A small contrastive image-text model, trained from scratch.
Training: soap at rate 0.0044, batches of 128.
Rows from block 2 of the text encoder, named by matrix and row number. Rows with one number belong to one neuron. Each number is 128 + 32 x the weight over its row's rms, rounded and kept within 0 to 255. All counts start at 0. After the name is the row's rms in percent of the matrix's.
# fc1: MLP up (text_encoder.blocks.2.mlp.fc1.weight, 384x128), inputs 0-127
# fc2: MLP down (text_encoder.blocks.2.mlp.fc2.weight, 128x384, transposed), outputs 0-127
fc1.163 116 [125 151 175 135 159 168 142 125 150  54 119 164 121 104 109  84 110 142  91 120 142 166  77 155 170 224 142 119 136 160 117 132  72 137  67 130 156  93 162 149 181 142 137  70  55 139 161 168 134 157 148  94 134 120 111 142 162 147 124 127 166 120  61 100 140  95 109  98 189 146 180 129  95  89  98 111 109 132 113 171 138  73 167 147  65 129 100 148 105 111 134 162 120 135 117 115 163 168 173 113 149  93 134 120 138 101  70  59 105 102 149  91 144 124 107 195 101 138 132 127 179 115 150 135 153 108 134  84]
fc2.163 107 [119  85 121  93 161 103 138 115 101 179 138  67 108 182 151 134 116  71 160 117  92 112 172 119 111  55 124 110 147 121 160 115 202  57 135 144 101 160  94 109 134 154  72 136 189 128  76  93 130  85 102 120 107 131  94 106 116  92 101 137 117 135 171 146 100 155 148 168  86 113 118  78 131 191 164 120 137 131 122 103 201 126 140 138 195 147 159 104 127 118 173 101 136 122 114 132  72  78  86 176 147 149 108 133  78 136 165 160 178 108 121 135  70  75 116  76 128 138 119 106 114 170 178 121 126 131 121 171]
fc1.164 089 [113 137 118 126  63 187 125  66 188 154 133 155 114  57 138 129  84  85 129 155 191 118 113 150  74 126 118 140 174 143 114 116 105 145 121 204 133 100 101 124 100 113 115  72 191 109 141 140 106 110 105 116 116 127 137  98 136 106 159 135 157 159 160 112 101 162  65  88 138 148 123 103 153 140 147 133 165 130 152 136 166 146  88 154 100  42 128 127 108 130 199 131 129 129 117  63 125 113 207 162  76  91 120 136 104  96  69 116 172  75 172 120 129  81 154  89 147 185 141 122 110 176 128 145 120 141 121 146]
fc2.164 079 [123  89 153 123 160 147  92 147  87  79 113 112  92 160 123 163 156 136 120 190  88 160 157  68 179 164 158 118  82 132 139  90 161  96  84  93 145 142  78 147 179 142 138 169  60 107 115 100 132 157 129 172 112 142 150 186  83 116 112 154 112 100 107 135  89 152 156 132 145  79 143 128  72  81 133 142  88 142 156 102 125  48 162 142 150 142 137  97 113 125  88 137  98 143 136 161 112 117 105  97 158 198 146 114 102 139 164  92 104 138  82 178 132 198 126 190 122 171  71  80 111  89 118 121 121  90 154  99]
fc1.165 099 [ 95 149  49 164  86 119 127 118 113  79 136  73 164 121 113 121 146 118 106 147 114 105 128 107 114  85 118 193 122 167  80 177 109 116 164 179  95 131 133 172  94 159 124 139 191 105 113 156 138 143 113 200 133  98 155 183 148  88 121 110 153 169 144 162 131  92 198 130 147 140 133 167 116 116 140 120 186 103 107 158 129  93 130  82  70 134 165 149 152 163  99 152 150 121 152 124 133 119 140 113 102 126 134 149 159 129 144 189 109 121 120 192 147  74  82  46 147 145 217  87 120 150  67 140  98 134 117 117]
fc2.165 083 [166 121 162 105 156 172  82 127 118 188 140 211  90 167 153 104 118  99 129 103 164 146 147 132 123 130 109  73 150 110 150 119 105 158  99  85 170 149 155  91 121  88 117  86  82 179 143 126  87 100 107  90 130 152 157  89 135 132 148 130  90 122 114 128 107 196  79  95 116 139 147  65 161 124  83 132 118 154 118 135 148 174 123 180 212 111 102  68  85  43 112 139 105 148 117 120  91 142 135 168 155  98 150 121 110 147 116 100 128 120 143  95 119 154 173 227 128 161  88 145 147  74 134 110 144 101 136 111]
fc1.166 097 [157  80 112 128 170 100 139  69  99  76 102 125 160 175  47  77 120 176 133 138 119 144 169 106 132 121 150 103 118 128 123 138 159 151 104 128 129  97 131 118 183 162 105 140 130 115  98 109 158 106  68 136 139 129 153 109 117 137 135  82 122 148 123 161 114 169 120  98 149  98  91  68 129 190  79 199 137 168 127 162 137 101 128 163  70 130  75 124 160  91 106 165 162  99 180 179 111 105 104  79 154 148 140 161  97 147  88  91 134 116 153 162 137 136 103 129  72  86  51 118 145  78 165 119  57 101 102  94]
fc2.166 085 [ 99 152 109 135  54 130 109 132 130 170 106 115 117 109 197 149 136  72 112 147 124 105  86 191  95  98 120 100 150 100 115  97 125  82 183 122 130 187  95 103  54 119  98 104 143 146 147 114  80 157 140 120 111  92  76 126  88 143 110 166 124 104 149 123  92  97 100 128  85 157 180 205 122  63 159  45 139 106 121  75 169 108 136 113 172 143 173 123 110 145 141  96  78 144  75  90 121 145 152 168 108 122 103 132 145 165 139 171 131 117 107 143  83 113 145 139 158 177 170 141 115 202 104 136 137 128  90 125]
fc1.167 107 [ 90 175  93 101 149 118 133 149 146  64 122 152 185 115 131 158 157 166 124 136 142  95  92 105 103  69  86 140 156 160 114  75 128 134 140 122 115 116 139 108 112  76  90 152  99 136  93 150 165 111 193 176 204 123 157  99 121 121 181 114  61 128 109 133 174 125  84 180 173  98 141 108  70 161 142 115 101 114 148 142 138 102 124 110 103  63 121 129 101 111  79 125 166 135 170 135 118 139 114 109 105  84 150 179 115 132 133  94  87 146 120 116  92 137  65 135 126 144 164 133 200 150  76  75 180 200 159 145]
fc2.167 091 [138  90 150 148 155 146  72 121  57 188  85 149  76 175 138  91 113  92 109 134 117 149 132 165 180 139 148 143 128 136 157 172 126  96  84 161 123 115 122 104 135 181 164  93 159  94 118 104  94  89 100  85  73 137  94 127  96 131  44 165 170 116 164 132 122 130 142 109  51 151 136  86 155 160 118 148 192  99 145 118  86 132 174 156 141 176 155 157 114 145 173 119 140 159 121 122 130 103 135 137 126 144  89 114 152  93 107 146  91  89 152  86 163  75 150 156  96  85 125  71  77 154 170 131 100  64 112 134]
fc1.168 107 [149 138 103 115 123 127 164 125 123  76 122 145 170 191 151 158  91 135 108 149  42 157 174  86 124 145 171 113 173  82 174 143 133  81  99 147 144 139  83 123 171 189 175 162 169  85 102 130 146 141 116 146 173  65  94 156 129 171 158 130  87 124 148 118  79 124 135 134 158 122 141 120 100 152  79 128 195 176  90 140 160  60 146 161 124 107 113 174 154 111 130 101  81 167 151 102  73 100 116  99 104 152  75 161 126 113 112 136 163 174  93 114  85  97 133 106 145 143 128 151 113  66 148 149  99  71  97 105]
fc2.168 126 [132 107 143 141 156 142 132 135 119 148 132 100 119 105  59 139 111  73 173  84 233 169 115 175 130  96  67 131 115 184  96 116 100 121 125 152  98  98 130 125  78  82 124 142 118 157 142  73  78 112 150 152  81 202 159 121 132 122 112 127 120  99 160 165 155 121 152 122 135 114 107 139 160 117 159 115  74 126 152 125 145 149 166 120  98 139 109  80 109 146  94 197 170  94 119 130 153 132 130 166 112 130 161  73 128 127 152 150  99 109 103 183 176 171 192 148 106  50 123  82 150 210 131 137 149 159 140 149]
fc1.169 143 [119 170 133  79 162 130 156  73 156 109 203 102 174 152 151 168 153 172 146 156 134 156 118  46 116 110 140 129 111 130 135 149 121 115 141 134 135 122 191 155 157 133 148 107 168 104  84 143 103 118 184 133  76 161 150 106  90 125 130 126  86 126 129 131  86 229 125 182 174 156 180 108 159 159 145 127  79 122 146 166 148  86 147 106  99 103 138 123  77  93  51 137 127  73 122 127  70 162 133 112 131 144 138 146 143 179 122 110 126  84 118 145 124 150  89 136  49 127 132 136 138  72 102 154  90 130 137  73]
fc2.169 120 [150  93 103 174  76 113  95 199  91 148  68 125 124 119  96  93 114  82  98 107 128 125 115 221 145 111 119 122 177 107  96 125 130 109 115 133 133 117  85  97 101 123 122 145 100 132 186 102 125 148  67 111 183 100  95 134 137 120 118 137 179 140 119 158 151  76 119  78  82 121  90 181 130 101 147 134 170 142  90 113 139 195 146 130 168 148  86 142 174 175 201 149 117 175 134 154 175  83 137 173 102 124 106 108 110 124 135 180  75 130 132 118  89  79 157 126 212 106 146 135 124 163 143 115 157 148 100 149]
fc1.170 093 [108 188 107 108 149 111 144  69  77 108  72 157 168 109  97 144 168 145 169 144 136 181 135 181 153 133 119 138 163 148 126 150 176 140 105 109 114  94  97 144 165 131 136 170 105 137 169 122 161 124 179 152 142 155 144 131 111 174 161 127 126 109  75 110 120 155 114  93  86  46 120 135 176 151 114 140 133 173 117  78  91  62  85 173 153 187 129 116 124 123 150 130 119 208 161 155 208 142  85  56 108 194  94 140 141 145 153 108 113 107 100 160 123 111 166 193 143 135 109 143 165 140 145 141 142 119 101 106]
fc2.170 096 [143 134 173 148 110 184 123 192 179 151 143 141 123  84 122 166  73 127  85 126 166 183 107 113 115 125 147 149  79  87  87 113  76 116 131 162 143 140 114 134 165  58 114 143 181 137 148 116 137 120 154 153  87 170 126 122 125 104  97 117  94 187 119 123 148 171 187 135 183 230 143 142  85 135 153 112 145 109 101 139 157 167 182 159 124  72 110 115 135 148 107 138 143  80 102 122 194 173 165 151 143  86 135 122 113 139 158 128  91 163 154 133 122 189  57 112 117  85 150 136 123 108 134 118 162 175 114  83]
fc1.171 115 [ 88 112 171 148  78 190  90  72 172  83 179 156  66  79 122 136 110  74  91 137 132 136 100 122 134 175 155 116 152 133  80 167 112 126 141 138 111 140 142 149 111  92 118 113 161  99  93 131 141 120 100  84  70 127 156  70 172 102  96 163 190 136 141 155  80 164 119 109 117 128 142  91 111 133 169  94 137 202 152 101  94 120 109 142 145 167 133 121 131 100 161 121 114 124 158 142 114 131 120 100 174  82  66 167  90 135 130 184 124  60 157 174  77 122  98 117 113 134  74 111 146 181 133 136 130  77  69 148]
fc2.171 094 [165 149 145  94 179 151 164 156  87 107 124 110 164 209 145 102 127 150 160 182 112 128 187 115 100 114 118 136 144 137 129  65 171 142 118 115 122 131  84 146 150 144 153 147  98 148 168 160  86 106 131 176 176 151 155 177  74 132 169  93 120 104 141 110 157 141 132 114 140 102 124  98  87  80 143 197 157  96 111 157 158 108 112 120 118 114 147  77 113 157  84 131 106 102 147 129 117 133 130 166  64 160 181  95 159 110  82  35 114 178 111 133 147 155 154 195 102 170 146  93  78  95  89 113  96 149 138  76]
fc1.172 085 [ 93 125 142 112 174 149 118 138 116  57 121 160 102 145  98  82 135 221 115 129 110 172 118 183 164 197 128 144  69 133 134 107 143 119 165 155 136 117 149 150 112 102  99 114 128 174 124 140 183 182 164 148 165 142 107 163 166 178 174 172 149 109 153  99  70  75 146 119 168 143 150 136 106 148 172 152 206 161 160  87 108 117 121 165  93 116 115 151 114 203 151 129 126 152 117 183 129 119 114 130  88 143 152 130 144 111  60 108 140 161 142 149 137  92 100 149 148 108 122  98 121 172 139 175  50 124 148 165]
fc2.172 079 [193 169  77  79  95 140 169  81 120 137 168  90 122 142 149 139 176  35 155 189 133 181 120 102 116 112  74 148 114 138 125 120 174  83 115 127 125 135 116 167 101 126 149 166 155 119 128 178  73  79 143 120  79 149 153 138  71 118  87 107 138  97 128 150 147 130 136 116 169 155 152  88 109 111 132  96 173 118 110 146  89 117 101 134 147 144 136 111 150 116 104 178 122 103 157  60 132 108 169 137 119  94 127 171 101 185 185 111  91 117 146 121 158 169 188 147 109 171 145 115 187 133  85 102 127 170 125  53]
fc1.173 119 [184 140 106 170 163 171 128  73 111 127 142 143 102 128  96 100 104 105 137 102  79 144 195 160 100 156 110 103 131 205  76 151 191  70  98 108 160 115 105 118 130 138 134 139 104 135 127 112 140 148  76 102 175  83 118 120 191 150 162 117 132  68 122  90 151 183 157 161 133 141 152  94 140 134  71 170 170 152 137  93  66 113 158 183  91 108 137 102 145 173 146 129 129 108  96 131 156  96 114  97 114 157  98 132 162  99 150 110 168 201 133 184 125 134 114 123 107  96 122  64 111  68 147 130 184 106 159 145]
fc2.173 135 [ 95 121 173 102 109  41 145 173 135 144 152  85 149 125 181 186 120 165  98 160 143 148  71 105 111  68 133 114 127  33 153 153  89 159 164 121 112 122  88 116 145 137  91 139 149 132 134 155 164 119 133 156  54 136 167 148 107 121  63 164 107 148 123 170 103  64  98 112 126 185 124 166  96 125 136 104 102 147 159 186 188 142  95  99 136 133 100 160 108  60 140 145  96 117 118 151  71 154 125 146 134  67 154 132  83 168 142 131 119 112 161  92 116 121 153 149 148 158 107 153 135 133 104 135  58 147 104 118]
fc1.175 119 [106 167 115 135 115 104 114 160 104 140 172  93 139  99 164 111 116 120  83 107 110 113 128 150 153 159 151 119 132 120 191  72 107 131 150 103 117 160 172  78 111 176  63 153  61 146  81 125 108 161 126 134 134  57 143 148 115  83 158 152 152 117  79 101  81 101 140  76 138 109 134 142 115  95 144 167  76 161 154 144 172 139 206 161 133  92  90 134 153 160 102  87 159 147 115  37 123 162 107 107 134 122 121 145  92 101 109 178 135 105 161 175 137 112 179 116 113 175 159  76 159 108 157 167  54 101 145 109]
fc2.175 118 [165 100 118 106 154 181 132 133 211  55 132 148 175 113  67 153 101 161 138 181  97 131 110 127  90  69 106 145 103 116 117 109  94  96  89 178 157 118 130 163 131 101 189 145 130 107 122 111 143 134  99 127 123 155 140 116 136 133 121 125 166 170 137 109 156 164 173 109 129 121  77 141 100 141 105 111 151 136 133 113  79  64  91 109 105 148 140 133  96 139 128 163  52  95 119 139 165  54 146  51  98 176 164 160 157 128 101  78 149 150 126 175 160 196 132 157 161 104 131 184 105 104  78 100 160 102 140 151]
fc1.177 106 [101 112 128  87 146 134 150 105  76  72  57 113  99 143  91 103 162 138 122 150 124 168 115 123 133 135  91  93 101 134  88 117  81 148 135  96  87 135  74  88 166 133  90 135  85  78 117 125 143 118 133 162 121 125 123 158 149 142 137 125  81 147 137  94  96  74  72 102 165  89  84 173  72  90  75 114 155 191  94 104 159 114 121 123 139 153 163 147 170 148 126 100 124 120 126 137 111 117 139 157  62 180 156 124 159  97  94 125 151 185  79 105  82 116 190 176 164  96 108 134 121 168 114  89  78  66 194 114]
fc2.177 083 [162 131 126 129  72 137 106 159 153 135 144 150 184  75 136 158 121 142 132 122 127 124 101 139 103 168 199 111 172  94 175 137 138 120 109 143 190 133 124 169 133  88 131 148 126 211 126  86  91 184 101  87 139 121 115 126 102  96  89 161 157  94 125 128  96 170 141 113 116 208 172 143 163 165 154 131  98  73 110 148 105 143 119 110 114 132 124 100  84 136 126 197 107 143 143 136 146 134 103  89 130  71  48 199  87 123 128 102 112 108 144 195 144 130  93  94 106 155 161 101 137 113 153 204 179 171 102 138]